config.yaml
hop_length: 160
encoder_arch: "vit"
encoder_activation: "gelu"
encoder_mlp_ratio: 4
encoder_qk_norm: false
decoder_layers: 2
residual_init: "none"
optimizer: "soap"
batch_size: 64
weight_decay: 0.02
Rows from block 4 of the encoder, named by matrix and row number. Rows with one number belong to one attention dimension. Each number is 128 + 32 x the weight over its row's rms, rounded and kept within 0 to 255. All counts start at 0. Numbers have three digits each. After the name is the row's rms in percent of the matrix's.
# v: attention query, key and value (stacked) (encoder.blocks.4.attn.qkv.weight, 960x320, the v third), inputs 214-319
# proj: attention output (encoder.blocks.4.attn.proj.weight, 320x320, transposed), outputs 214-319
v.33 152:119133122167112145108202178132141151096133128109131120155132119137146168125133130127120179141092131128127150142103140080124162072124135128146133114155098070171114100088153120111074102118123136129242127153109095129110129215128139127113128081126032111240189156125115131163027172255158120128039177125076134155125126108113
proj.33 141:124102139093132119119070116112149128120110119143128130112122127082110127126121124134086132041140148139131127123206164116116130121098154183129133134114149133129111158175085129140167143069122138149030144171136198104164117089106139119136118125135229117056125076087213124122188096058090204128174143135128079147129192101136
v.34 128:162126150125120136128136132123147150128129121043124128057124206099120149103032126139124167132155151103123143157130124162132042081125139177134131081162127126128083150128142086106077139103161099128145131154033118063110176136128129121184141098131117126151138115126123120130168100125136129116169145126144141140127153132158
proj.34 111:120163129160114168201122100133084117118078082133112081218123131115181105151140188124113119128115155194127127136093128128144172139124149135119204145142172128113129078087128155141129097131115110114098162129189128130173133128085127112109125127180088157186127187140128050104120132176151127103098122069129113122058128118118
v.35 093:139127134100110154120114097128120146127106129125117193127144118120125126183121176157127128119115121129132163128182104115084116061128106121118098129161155067134128189120136137128140148133134093156135134141095132121065126130129128124124131063105150118111126130134130115035116142090124126055129111135162124115048090104117
proj.35 089:119118118128175155133150107140130136102070153097107058127128207152130114124119134127097146079128134080107117133026159129142118149129119154165128185121093114104252128145127129051072095129119141112142129120158165126145127128075131144126114155149113194155128129115205181196131135126132084130127157154128128099183077150130
v.36 148:145135084153122111127167161134100140055127105113047180112158095123109150149127127074128127129118107118117138122121137143130119112122127133089123128132163171188207122115126124052102150127118145142038162055125107132095132138147105142129095118136130100109120128159115115115153158138129118132098127129117159160150138135123
proj.36 143:178127091226130132103135096128154155125128132115159120127131137110163119124118125208163122179133129124102154160127120109156156117101098134122140131103110132161084169130066134134133122079130131120201131128127190111096126056129154138106180128081116128137120120118236154129066126115149141118158103108127099079133140148106
v.37 102:127145116085125137052073136107123135135129086104128157239130133208163000132065111107130116183139120160094189093156131130027125124177198134136127139134122113130129129143130130109115113116088079135156130153145144142137101158127132122134111103235093165120168128113153074129129125168127118173145074137082128104115124107130
proj.37 105:139117122177108066125092108136143047114165227234126108125128128119124126129197153140062109117117097127119136134150080111130157161128120122131126102141110071129139130174159124182140148137255156198109135139127129136127103162164125092139131166179193191062142124121120174140182117129120130131142126187149107122128133116132
v.38 127:128113130063125110119144128127096184112143137135028155152128131128176157140126085153086156120139169142126117118123157123129099181134156133128128140132128075228128132121123113084129124031060120085123134141133063151131121066138137135129144117146123110098104141121111137136103124111118087083128188128128171114206173117200
proj.38 122:164129139163128143066119123137144132128103097122142126135154126084128106131126142157145083119116031126068133206133127082118130122128096128129085079155170129130139124144124107096083101146165131142129049086134130125215090190107107128108126130128142086128175143104136158151202101135129185143127080088119128127125111102104
v.39 128:096127192161113116153128133129155215117147006114136129111105086108242112062177121078116110112126128133113108088131128132107130047130143071128137185170127127127128123103115060134128105117143100129129122155115137146122128129165172138121124161128133105101129124096127151114023123095093128173130133130136062134110128116112
proj.39 127:150055081128131179128128116145127132154127116117166184127112149122106184127111139121132135195089087155126125133148154146169133186169108169132114127161148125135161139146160166128090139161132122130053131096155130133132154101140179129144122156089181151192128129196098126148136120107123113104110123167110154123138141100143
v.40 113:121123118137109128125140085130131129097090073084123060107125128194064128136126165138068119121117138137124134192123120198143134172129104128138125123120128198107211174159119090107162109176121103165106096141114157150122152130120127202110123128151128127167097095120128157131157127111127170130124127191130179104114168128073
proj.40 127:130112153127094132113142170073130126122131132137123201129141170134135097130114226141093050124164128121129134141131129088127092152131114119154167154145121097076148108129141218128142133108114124063129128144149122135086089123126110083126128228118148096118132145148133130089138132142085086176129072068107086090132132128128
v.41 103:106122129136143127128111119128112148155132132139126126139126125146123141113249124134140111138097139116129128119124113120130128132086136169124101096132121128124112138134158134109114127159124139115101139122150106219124094113090125165104097140091138125148142062224137091128115103132099157182115131136136084129129138142140
proj.41 094:099132082133037159203122126124128085145126125125127129136081115117114108149077146091146184131059109121178142160172192161164156124199164161120173139119046175113195063121118094115173132098139128128139115058163116135109156177156205186139216120140111126090098154119155123057127134103128130080124130138128165129129107130116
v.42 098:128219088152164151087156172154128173176163158223075116120140143140125143114079115111128147133145122138122132141150148131102132161112127127055126130180148130255148128119085125148131116123098141123117132093135116143077117122128127129130023124118117132128141118129135151130147133126084128143106153129131123126141132040087
proj.42 093:137080054139111147116056117141124116149200015023131114179117126162185145111127145239144152126137075136137127128133141164129158129193161128129135142118164135104126131160118113082128115115042123174126119140141114105118127128126129114129146075121164128172132128133155159108109128129124108137128120127087083136116128139141
v.43 156:106168124071132030128091128127077131127115130128125097144126088127124175146126100126129133092138126193205125121103152116065142185120118124128132191128096138131187177130121114127125137127122127085109189128138072115144121164125127083105130143106128119103130132162088066083126123129128164138135097131128136115124048137177
proj.43 144:137230114127114165144105128052128211172120169160139136129123140129087119105128106135127128195119148083129131149063130130124125129128193179169128118079165159125109127114121125146125114139109144146131114114128172116090128111135058136111128125177130126169133138128147125145173153128147126081101129125134130136127089147100
v.44 155:063114121128126107116107087148124148124159156125134117133142184126099131115255107126089128141085128106108121128189084097069107142122139029118134128079124147123082169144123130126181137141119125143135095077100128140101127127137124135117138109141070206129164120179177097130174093150127157133081126171132130128120113117126
proj.44 149:101169106130083124162119008190136140133083121160129064113128163105129126146056161126149139094093126127125107148130100250126127099148151177122109138135113117117130032120127130125141127116132126126185126127125152142116124144175134136126106152161084130112138133132150137122106128126138121126134120130129148103128098090150
v.45 131:195143139104123124128106172121130033129126182066147143133132106159104144140118160177188204060180116162230144192123132108116129118160165166140163162126150152215060125131151090134128136110126134129129135157165135145121150120179189100132126158065155117118131129255110126107124093126111098130138034175127124247117128083140
proj.45 125:166030105128114148138130122092152180170104120148129140086130117111142132127115126129126040146152194127184128162127080151137154128155147218142112108170054129130142133135062145120128095120151108120049141143150106105154213119008126128127169130197133108130140138091126168121132146167121047122109142127121118066142111125138
v.46 124:227122131125125140131158117061108102042150146100095132217193112175129124131003149139140125130133192116129103117099089137069159189113133129128063175106213119127145131129106145139128145138090130193162127205101138128145093158223135134131143050155141132119070139172150139209125123128134124139123131114128141128135125105114
proj.46 114:127157143127128155144151170121157143135132138118116129125114143103155136195208120137128165169121108118078163127129128131133141165141130128111189000138095151180137178125124128075111090127144126118132140087136167119131129123057088143066092147131112133079073129047138133157114116137177146174179092082077101097124133150195
v.47 095:125130132121184128154158067149141128096127121150144143134211086122121154133080127119115160128094156099130130110125176128163088146124164123130095108137123151133163132162097131091130164100158146117219149065091107119123160096129118122129139113183129007102125067129130132165144130106114114131133158181185053130128084118086
proj.47 091:143120211154050123107187135124143140170129096122135155125068142118123131129134122168104155149123129142125126149141084130091122133147126149126131128105168140185123132124127097158078114184122090174109125130119122126129101128126132134143135122056126157154117163154147134134012055118145166122135122042093128134174132198178
v.48 162:074127109128140089126116193060098125128118176131128161124134133138165124170129127128189130175127133131128033111133129129092118125119158153062128131124108145106130164127124143131200129100109144143092125121199124122136127103148101173121079123067128119121179125117144096092243078112123139149128116115111168102130127127073
proj.48 146:110134130133139142131171100238122102156198073088126042127128129144096105120164140118140130097135128138127185121128180103152129109138148148109101134127123130175140100182164112111128137123127085073131122139075129166083095161119133102127141151199114156120104148114149152138107143173129102147122128128129127128168126133128
v.49 116:011125128110128127102100125090131133130139123129016121203117117130145136130168112151142124125148130130148128117132126074101255075121115132152129084146052102148128109120119190052124141119119101130128161150127108059089126131116109128157128106102109130174137158113092116126157128126128160114110139115130106150128124125132
proj.49 107:198171010144140077171142150115129107070131115128144113133128129168134134153128117124123134093137130054115127131159123172108121128175153137127198127121129128126186129115121134126134133122123119174145127166125128167205085134149164148129087126145127214077149142129126127138128134110131113147154128110126122139114163105129
v.50 114:111104132130113137141087163110077131127086122109112036134124046126157230144141140155129125128133167144201103114097175128125157124119130134126120139125060172076128124097178145152166135140125132176132108125128141141129101150120121167151130119040125125137142164140032107129131092110024117102154133118128116186106081149165
proj.50 109:129152000131145137162216079126137138123122128148110132145131141134109067135135099117125138117146126125177211154112137131158139131125107101127122087123126126176178133125076136023126128127157086130070182152162057109159149127129081174126127076128129115149136166101136120116123146099133064117113125049132116162124122151128
v.51 128:025126132164128130128119138100142153122161127180128026105110125090133179141161197141117138175120158122064130162142128097140054125130116106157169113131150121077143141129098071168149127121084131110152081122092155183149120117138143133148221118130128128133109119122134227095150102106132127069143183105076126066130126108083
proj.51 124:101133129126130116129044128137112126076128112114116130130130177104105135040105142058122133127121116131083114116131137154083101141133179091127063144066112090132040111126124186110112140184123177126111128084115172096096119212148096141128115200092114109125109135089116108152109145123127129164082125162129106138131129125236
v.52 156:115115128080110137081129167154128127139099137125109152162067080141125139130135145137142159129106064157112130200107171136119166128073132129150143122106142255142165129105126128140161128144094128128149109143140128083076142128069124179101127178172172128126140169119128137085088166127108128125084195127127124222056140134155
proj.52 152:118155127126140130133127127122097077107127128131120142144142105181117112101132132149128120131129125127127140108135125098121130097133128255092123123131090054207126151139159226138128146073125130122130141122127153129147133136155101112128184109123130190112159103132161125084125131138124145129103117089181125068130131122149
v.53 097:147163128133114143107127134169101131111128128121110147131110166139157118165142123130138130107107130142210108126130100100073128117047087095131129135132138119135137127129193128116059121105121127145111095192131112122126119115129124130065088133128156119074085167128148118061086123142171124124136144110119139131127120148145
proj.53 090:056093126043128155128117136090112140133147105118122108133126081124083118127127134208129111148158128143040136127104141164131154128137132179127175126132176176106127128129133133104138107115128169083125146040128118126132131094141126149149110133106077130169128040153077095132127137157118127137130129139142151071143120123124
v.54 136:079150104115134118129117084118084137168051165160167141122131152141118141140255212107130130152106126133132127142176048117083133110121111122124131135128122129127155146110100133156136129101128120103178060135137109126126127130126044122131175125106102090112126092127155106123132004104120128118100190140130149110155101127129
proj.54 137:138088138113128089131082127097033152027160107076126131044148124148100133085114133132127093133135126147142155081134128131111131140132202186119094186119135102130142066135111171136130125114132121174140180111145130133127130118124135128137058195125079146131125137154122081144091170134115074127137076152129090136215133135132
v.55 112:129127134121129109128144113090163068128118106076197132101124131103098124137134162108125150133131121122130173115146138130161108131139126089142119093135134127072060186133140165117097132119123127124190159040088153181129163079141107108129136159155073070128091122072126084127132140148209172098167128128136137127128117168079
proj.55 104:149219166182123109127159127094026148127112147175147141119127105192127128132097130127146132109152151136121135131129063132125128137101116114127132171101183090092124154059108128155150120216128135146117129142168096129128124120130149125147042127136110157110124129143139124128092152127141127173121170119139146130140189149194
v.56 111:128131139170115127107081107137101144127135138111158130133103128145123210064120142050038131094122147121118171157101130091166151129112116112107045122095127126149136144126131118144121095210050119115126082193099071156117115106126118135134105170128095150133175127127111180143134244166046105130035146169129183146158132104124
proj.56 110:111170124105182128156167202121136176219105066082124155107178120128093107109159096167129182124097124176206100147171125129142141130128088155196135133103120155155187117129075130128155110125038126133161157133169186158048130131138126128131134121169116069151127130129119082115103092129126205162068121026126099118127139137135
v.57 102:163182126128089106142128118126128168122165142154129133133153113123128047100158068116128123193157140116151108086122107148199128120162072150148147125152142126129151144131063122192114088084114107137129128124128002127153096184089127166088118157154111187092131109127126128161108190049119110169122133151091145113082170136112
proj.57 095:128074144100114146156119155152109129161118051107114151128133104080173127131123137066080132160128126122073150196143170156127127131105171132193152118167088125122087086105142136124161127120159114072128124125137208128174146107127123093144131127018121123128130120128144130122146113168120141124106072100120140095128124161128
v.58 109:210101132133127127128113156219118201126168069109099129062126119148129125109019124095096079088097077097128168044128121158167117127094119132119127100099126145201103132114104109097096128119080130147021130138115115099125144101118096134129119137134131137113146136085131127150116119132116068128013132136176132151139132126131
proj.58 114:128129050218152071139128115140126127094129185053101168138184090060155117132133141155118098127135129172134129121149123111092135105139069121154141128183142057178104064128089089162128130131122132102226166108142129177168139116123160189126045096112132126137140110139123121126141103128133130131123115138081124045128126080128
v.59 128:139159145234126163130127191133138128119112103228123096085144115153144138138128127088138121120128122118129123133162133103037210087055147119138138099155130094133138128102099128165135110165123130154134124128098125129115130142133155126161126120157136138137140129117167165152132079186102111123125164118103119105110147096122
proj.59 137:080094132084123172118141094123119121109140147006060177162128128122192154085127154129133147141020078123071146128141132102128157150130117115202084104126117122125126094103147134127128126125096144186127133125133140125123128154069104127136125125127158085130122120151101038136137157156130092132134144129151125170084122127163
v.60 100:130146143126128135128151131128130182127145140130128128138157115157120123138132109124111131181198129164135118179128120078065202092027174114098135128167171093157164158093127144094120127128063129122047146132151112116059119137128069148129122082220128130096144138132125039126128130085201131132132178130121133128059150057187
proj.60 104:115129132136134125104104099127124132181127128077128126128156144131166139127080072128131163130101123112083126137145107121127134130214122175096042121070113122130053116141074161137137087127128126219197128131151151152202129097132148131163129128091124164131179067110153133129150111162120133124131145086130110130118102139123
v.61 129:127135126177126098121132177133149129115128138103099107138124124151085127107137071128166122161128121098134163160113126157087140079111131175110150143144173127187164192063178129132119155117095117165138130120126119128073128124185121135165108187140131225165132107138117098056175124154111106184136114148123127139068131088125
proj.61 136:104130110126174117141131129132147038128147036145191126126146153128131153153192128131128123079135127145182127128178133082209110175160082092126124127121100125127128174131130128132145112137139128113132071131208105134122127129150149178123128149094111108136146134128131145127124122161092124134100169121129132084156158044126
v.62 105:148174109078127123141104110141105000111219126131132133135136067104141127098086114124147137121195172069129134186133230141120128130130146141101130168133166128077143112130131102133107132148153177125105141187089020124101128087142124116123129160089145125150117123127140203109108145124075134145085106127173107128130102078140
proj.62 111:131124128142136126149127213121145159191107131110130111140105099128122129131153054077162165139130132160175121127092109121153158189131153066121128075060132080195088128108130107125116119075113108131110122173130181135117178169098138064113186091128133085123090120173136151128145131119235127148171136147047111161174129153127
v.63 117:163145127190106162128126161127124186130133126105128120058130098133147140121096129248118118123133126150147130042140118125131106112074150093130155191123122132129151103091154071128068125107126144145125202128176130153102090104140132148145150068127093088127116130141132141143123149109147106132132035138136155168230127121146
proj.63 115:125142121097174097129119181142116169101131135129097065139131160121168126117145115080126124133130126132119144151140130115102129196164128073125120117147102151123135087130125116144128209132145129083174058109178128128179122132101117143137046221124139132128154158123126052134184089099105127093142124103131152094099113128054
v.64 097:108149131127116129218090127142128086126066151132150096156128131147000128165182127066131135177085147125059153162127050128126104147186133128143156111131149156123135148247162157144119129075124148128164135153088150141130151177140112122127127160075127105086108092167167127114174104121132131123213128183111117122104086128077
proj.64 091:100126120105127112037160142135122115083149109126134114127136123121255127155124095133126128055126122128185130080195152157182148107132136130126114131137134090127134141000129000152123144129128128128153126129133118146107128110129177131131116150136149123129186141125104124139135176126114136131111083115148134146090130142185
v.65 100:126126131094130170125165177128123063140191104128116105098175208107111135184130129101128126118126162083134119171109105186064089111129161080129125160084127141108127133104090167141086136135135041176139131127114137151151124110112128124163135128112129105140112155118119168081148106129155126044102156169165128115133118152154
proj.65 093:122128141129126134133084113128131172135103114107126128128132048113130104082129141133153129104124154163126164155126136133130097089124105191145143072114127078141126132167151121148136064111133200126052128123130127129117109141150066134069112087128131035109115133124128153155141126121128101192096149058096126172115087131128
v.66 092:121107132141121117230000144124080161119129120105100118170100127129128128124200122082111184069104146158154161163084131185155128161126142154125128131064110184155037134166124103109104124129106137126137118092126129122131130125181119128131118130174155144081100135113065021151162126139129072141080172145141146109115117114132
proj.66 085:162129127124128138066178111125132131074147199133129144070125107181128086119089107108097114234188102104126121129135128042140115107103119145112127126131147097079122132113157127145134118142118116125168128134111132098201129133125131156126090130051168118151074137138164120129128126176166155142058128090163128130123115153147
v.67 111:127169123045122113127117136134184126139179127144122131117129128088126080125130115129128145195135083129085192141120156127134151236134129128088123136126126112128097055131098128114135127125127100146181178154190139151128129127103130102128100128114070149127113129152246163135125098105196040255166085120147072175057106113128
proj.67 091:126129128112096107130166143128129150127128091104180096128150131123129239190128089125097111127127175100166069143105096127086076024128151141132126128154169138090154216025135061098117119119146192128073143094130184105128130128120144175128187185102128078152168185100088127114116139127085184067092136152125130090202164117162
v.68 103:171151128000118126048197129114097099154128240092135137128061146140123113103189125123123088136046058163133130182131130103123155125110198133128109131126181097128126079125098182102169126131116129104111133183188137088140157106139126084131104181146194159126139114137097129128169110157137060087095168154130095146154167133114
proj.68 095:061131160239123117197067122131122192158133075125209141132155117114115133140079136125130138123216169108078142112147118153150144129090127092121127127128112131124128187133168112128122083115139109139205129060160129128129142178130104154107105112111035115145109127130200128121094104153077190206080134104128114118126111146136
v.69 099:123137111133114139137116141135069060127142129140129136154110049085082128092131124097150146146091178101080116107164125083083123136125130138109116000171128159128115169191132019125096133140109137127128095127139124129105187122121166132039131133023105096133122154133104127062127116121106129134239129126130153112128125134130
proj.69 097:090115142129121142122161113121125189193127143133105112105129218123153138153121101126151103135143121123125131139109149133140128129130135121127141143144118134211128104090123144128129114141121051117112125132147110134106128133135099109149128138217126125138220073138168127130141133122119116177125128131136140141090131088070
v.70 095:128047166121173159069154104139129142120178092122112163129135131177149123120131121107087124135167144091122159116076143109116154112111133122155148052094088130133134120118129133120125076130128122141137146140140133120139125124100130124121132131125201129080113128129134194066109061129128143070128255151126186112124127137166
proj.70 101:176126079127000149111108137129125100127134177081121096146131169108125091146142120132131114129101133230125108162147118151122133097128127127104114085122141103129103124158138209126176122118149127128106163122082137135084108124120108121129114086131085119104091132134117038125128120134138087127149130115095128128120152161089
v.71 109:143140127128126120151128145057128123130109123089114143124166051139126105102140153144056127107105106175219103210138129130127108159091040125194129158090137149122043116083120169094128125113142122160150116169057088141130123131129165150243142138118116162098154139132144159128124131127133112135063133175120062104161162162119
proj.71 103:139121168159141105125117123203127158102160145143156146166131147145131128141133169129190181121083175166071128076117104164126173129200118115129127108103129136125121184124129128119126117123122196092138116141124122124144144122128126154087132106139157171114106065136127105098096129111247132047129130128115128117198143101105
v.72 098:137127110031123081080125068151121122120114141074129143128122156127089136217131046160079147128151129141127117075136132132127123128149193113129131144132064117108146116126189126148123128119205096128211146054082140108098122118149144131107126131170115162130122146124129128168087076129139104114053144085126125120093128137158
proj.72 082:140168167184124155121109186149229123131175121121125127129128116128147083120077179055162128119130109130170130160035102162122184109132123156085126093160130128223079129162157130112125091127114129121054129211195124136135133110125173139134148124050126138113127116123115110126135160126129146144189160112130170155111131158137
v.73 081:128162132126126112091109137131116180231112137114114146115128117181149081132119126048127122123123237131131118147160138128119084113114138178132157149096133163111152131126076129129131137097081139109128129125079137003053145172143128088198134123067134082121141136119134138104145115116129166124127132148110128162125178172089
proj.73 083:120166126124107177129123183129127094111131161124125162126134123065111128050172147125138113169125070142098091087148155119130145122139074125150140124135175125150171110179163060127109124163141130152141115100127105211126171059134125139093121103089140114133111064136111160143127101132101089128090129158159113066128129141121
v.74 104:175136109203147203118119126069191132023110103157128175051163129119123140124135121180159039154148141169124103128132146121126122113106125046129138124180128145123160097133127103150115126102128157179167098137123132167054125133161169127099150121149118148066131125133157116163127141128125129094136132108122136133211066137085
proj.74 103:129143115153137037100150126128120130131130123154112113130124127082130090058125171133140133128117140128128087119136098092142144122117255137145104131102039134132049167141187182135133113151128072083083104123112127142145117086146087083165134175127147115102141044132122128089118192138151121127112128123128130094128193148122
v.75 093:136136110125128101128079146128129127079106105128157121088149115000140147182141128147131181193186129164179130134128172125177126130134123124130119126122120126104105130123129114106130100125217113132120099000129201154092128164130127112087109144179080128106052158120128142129076127060131155130132123135159126128101106128141
proj.75 086:128126114147095172128136134119106171118123150128132119130156131211096053125142126114154075034128126113132125149031129172080123129132136133134116146130168128128132111079167123133078112112078148150095125255135058089212124135132126089158118125050113131159211114127099133104215173128149047088125103118152163150128138138169
v.76 124:128137128112113122076126102059119119120125111178115126110111131127158094026117169125122109090108101150123126124115109111142022072025128141119164129187122104128149128127187129110128213125197158159137099141117131154128110128120159094143121140246128129136127123116142126113122143126129134119159129142128144131126152131123
proj.76 117:153111131146123056127141098139081126113111125100129052144131179092165171133097110128094161117141095063135129138090124159151135115148119122128119096131132122129136127128096132121148051138081075153103143090114169127128129215123175193093154129093138129112059126130137113126127129114126126125188146118118129140129094125119
v.77 086:155128122148116120126128124151107128151116116133178134138168127128129149049138128118152135100131077180149129074134137140140135109129047170133114203109129157133160120167133163126185210124111153195140128135114119034151123116147115135074126202137146129197217146140117135126127104141113120116129210198132132134110091122059
proj.77 085:134085168123114129142070130092134091093154135136164130100183106116129116169198125125112134072107188110136125097108157125127123133133121126129036128129145128126131127117124134134128125144132125139252160127121114151123112136101121131131127134132121165136102131154203118132183135128085140141145014041102134136188134160130
v.78 100:116129102141140135088129114140137146136178129128093112130108123119173128111123128126080132149116118146123124142131128115128077130221131130044128100129127174128122184122129090111231125213119149112089082113216161098138169156118055113134110127189129208115118123129080122152124235127126110126090119128132128140159091128135
proj.78 090:166126126118132102157154112125131135131061131217133138141080128116094134135126117101117118107126150120112154128172099134134143149102129129172105121152042124149086106146159151164083104129165115139133130126142129130113130147113183127132203125072123121100135211122143140102115116113129172221128096161178129130147123140131
v.79 114:049182135093122129130126114182119148127127119130126130095116131152161115168139119097125136127141155100133091131126128115061129107202132116192118137122129195148131123030089130125104130128105138121144125151113103153100109088155168130126076148091128075138127070099161120154150126111123129045129164118145114172132180142087
proj.79 108:146163120159147130138121178134231130145128157151081115097145097120072144139131110186185129092104117153128074096132180097184132148086121127128127166095142124091122121171155153101131162125147140093128127149118151128155139117142131059171125134134118162114155113173128123163107128161126118127110129122123103066158064114129
v.80 099:127120194140090122098166128146115127180203113119115111127110155127090124108128188170128117138091128137148131093115134090123129155109129128130091156156137141106128081126134119126130198157182145183129132173160136132156190127118131130141046129142126128128126115108122108135127130126138124168127188103222141132134097181125
proj.80 086:086128123149085108155114129082128129141092092115125141126129083140167117146107115114122162128119169083109124128208112149128125001095079130100164041144121191162127098138105135109148049115131117110123161110091151128144126193183133232139192136148140136133125122152124157129129129123152133125190115119000128090067148115119
v.81 110:124122118164128155117076121172115113157115088128109098227111241130127120128178195127120060131189140126135167123135128134090121132160083173179138117126128188125110155158129164122087128148142138184137130147118058140113111144113080075121122143128117059151129111112129151158123137134130255104129133090128145169081128148097
proj.81 104:090067100150119159092133097091133210166144125131137136028181092128110168121122053135100172102019060134137104086136108146125104103110136116098128104125118117138133135085128170127170197131116128131134144111128126062125177099124128120126138076066123146123129128204058126059127128109128018150124127116105100116133124133138
v.82 134:192108077133129138120121120129128127065131135128138113147128114114122230129141125081177129134133209099138117106122076127124126121142163128121110106109065129126118154075129083137140124110144132128124129111090123111079065127127097127124122128087133126101144112124111128153118111237073107130161122135109167036173144128139
proj.82 116:116128155061121127127139128113089126132155139129102148052111147107084027121069127117112045193121100109169146230112121175156162191132123160132133122132103107128117116152134126130096114144131100118075064109128114139160129017128133088128120157098132041137109144127172139128111114067133138131078116093168138228083129130114
v.83 096:136141127126119082161169127071197124153146104151129126153129198139131109129122122203163137128118188138125164132130119112125138138131127158053111149133135026095131078128129120155121157128128108139147106230159159104071058107138154128167128055141130126128112132119162185128176127145123097104096128125092133152090050125156
proj.83 101:151138105116218092114100124160128128111127142128129186103088132138129127165127130066082072113120097123131111139215117124099119127114126130118140151134127129135112214125116025108127068107187201082039169076129133153174188119114121138157134202105152134138131140148150128118072095094125128191110154146128162056118165122131
v.84 104:097217064154101182151112134083144221116147113146158125050125143135123121052136117139130119139108102125126167136135131090150099204128129139127156106144128131130145123116134098132205128122103128147128127161115170093127153117132193134128127127074121110108157099146169106108151126109131129128207016226172048145088000131128
proj.84 089:113105182157174037120134107206123122128047128127144178130151115106130186168125125125108110175125102087123099122146122110134132134093137126119135154087173163085145153061128127111131128109112156118101132109160096188120143097118118132122132169140131090143135145114127122128124144126096148149030134065097079120184255083092
v.85 095:079095168125115168123177115126140101130124127160114151066107141110101054145123209116070136077101110133155134098145121155013094189128130124114170108076175126145107179195141127128123143162211076137128128135042125188135135131165127117124161128142132172184128134108144149184164083127183107048124194128128113126126201159117
proj.85 090:129128102119105055067106171206130138152156125056135078148126113179158152131121128154150129157188129129126143128085091102138255022103126128127118101157097160155144069129087132125132123039058132144136119199166137060126142128122125127135117132129085083127132099129133117033126129089127130146128134091126145134072087120172
v.86 121:175126149125123116105091128157200118183162067121066126099154113110135122113117128166123111117112128119109125127122241136147199147135066139116124131118145121061144081124148146123121154147157107120077122158170133141201127132121123107123106140131132100136112135100153105123129255119194098135123126156145130177127104156127
proj.86 100:139196090151090170129128160082130089082129127098172128159120083237130126131152129123130125103129139136138085139109065123128134152124131128132129096128062123147126150167119114117134098113122157168171221133127188134115122159126135197093128116128127201136128131128081192133125049127118127121128141125140164064137170131165
v.87 093:140097130114127127121128017153126182144177190128200075132088075125000139129213082206124131128099128123128136070137126125168129137141180135178117159134156047216156122096112121163083127123128117097114136128120131121043128126127090141153132128138151191128108168124116113162096124160134129156129112152128181116176185125028
proj.87 089:107127096133229148129177184138136099131073086125002174136175142134249107154127128101121115130167135145137036127129132124098112081132113147133122150119132179098133119125082094116177198128133128128159126090125131167232126183065129125116129129137128130134134124121130143114148143124100156173156119128126093133061098062127
v.88 102:112139093096113112182167129103104111133115202112140105128103214192130132128097164162119159108113125088142127123157125124151101128113146126128082130100102123149122197132128120132130133046054120182227163130124064130134114120128142142140207168117132126201201131125131072128106098217128140112075125159112129128130134072255
proj.88 093:148115217123115145075113139181128105105134079130124155162102063127131134113195130111127114219152121154131198097116126140120123102128129131103182127126123115127117112129106102141149131131147131074037126083171116124105134111087108141123126121138192127069139129198143162170127124135165155118120129152148128135121149128000
v.89 104:141118127056108149091022110134159133154132127108134085128111078125167176154091125138190130049099084104128128123132171126037199172059117161127113196145128152134161152046105192132107128142145118126125164121145162125123117214128102118094114110132126139169132048123129069127054130108126195042118125092138138144136159134136
proj.89 099:112169140234165128107164137127168144129087077142107145127157155135139102120125133151125129128142143139129135070084128128128084128133124175151128101108094130146121100178124126149122131156133128124160156049131091162143126114128126094153116127144105103148129232117144144126216134105149009165146129085108133125140097060128
v.90 092:125128118110058142083120128091005137168104122127120137135148132135126113122128215127128134207127125102114140119083183101128137125048108111128128128127141136128137143204151124130131124092089181144134143115128167136147134128123133118125124126164120100159126165016186136119107094133145195000103153138169177128069127133179
proj.90 089:114125124173079136154082126129133127136134149105139200134129135139136135129121133128128209073126120129133115085133096116082128117156148143164152128097163119128142116077081176161125131134171050123134109171136094123124083114122121133149107052120095126125137076229055125128130183130127127217148097123052128107067122123104
v.91 101:141117127163049131206119091141128135105125094185152109134117179090128133129116123128149130127139108133104140182112127110176146126138119148153105128131164109183139063111130143085133158127043157119169127130139134113079133129108130118127149146073130195148134128122143131219145127121089100126198175129116126180137130141136
proj.91 099:131126137087129128119130128153138130162124239101129153101149056130076133128169125147141140123128130135124075037121131131128159126125176126204131255128122142082194156089116122129105121144225090144158200183127186145130156126136126128092118120128129102132128109198125117067103131140179134151134092137131134126104188128076
v.92 109:132128130132131124120201135122113182151164104142054087028212100181129127206021138128039088129069127120124118118137131153128137141159129070094139119126097142074130124098070131144093155149133121157104144131151162122119128126131188132095121143085123086100129070167141095069152166105126128138106132139127127132082030142133
proj.92 094:128130117164095164142109117133152077110108124128186140191136117112137106000119081086139126054126133139185170161179139125080118067112113136089180091116125160110137144129160106110133103096135141134101128145125130130108114139069164245130136104144121143147128197088118143122113127128044140115124106126081134128135178138153
v.93 089:133129121123140159137165128158137129127125159153121109123136104135107126120128127146057116039159128150231106186130126177119133071146105198130136160194120140096116119132128116130186124036104146128112116069133122224128107075147172120178149126123130114107142098128156143110130201139226148122123141117126160139088138114127
proj.93 091:129185154109191138128132125126126128083158107141127128142159130133147129115135130109129141136104128116125094124111128077128122139103087130031115117122124128191119132168081004154092113199144145124196102149113150126135122125128128134133121128116191113128124129120123141133125116128055121130120123110127129128098143189127
v.94 090:131152116130080112122166204125121113165096170127151114159130110188148143045132105141093183102123103124134125111088127108108136128082064126223147137096201143102185129110125088043160139126108079141039188169050132227138109129123138113131180179159128069158157122129178145122128107129160103095113094115080126108112140170154
proj.94 087:123118255094112084126076144137129085074158147120142121128103128107132119160119098218147030080103059133113142111152125127119121141174111136101114151086207136126117161064128081125175126125170110101211125151136156133109140139084108175130141130025083193129084129150102105131086115152120151118144142126104092184149128084043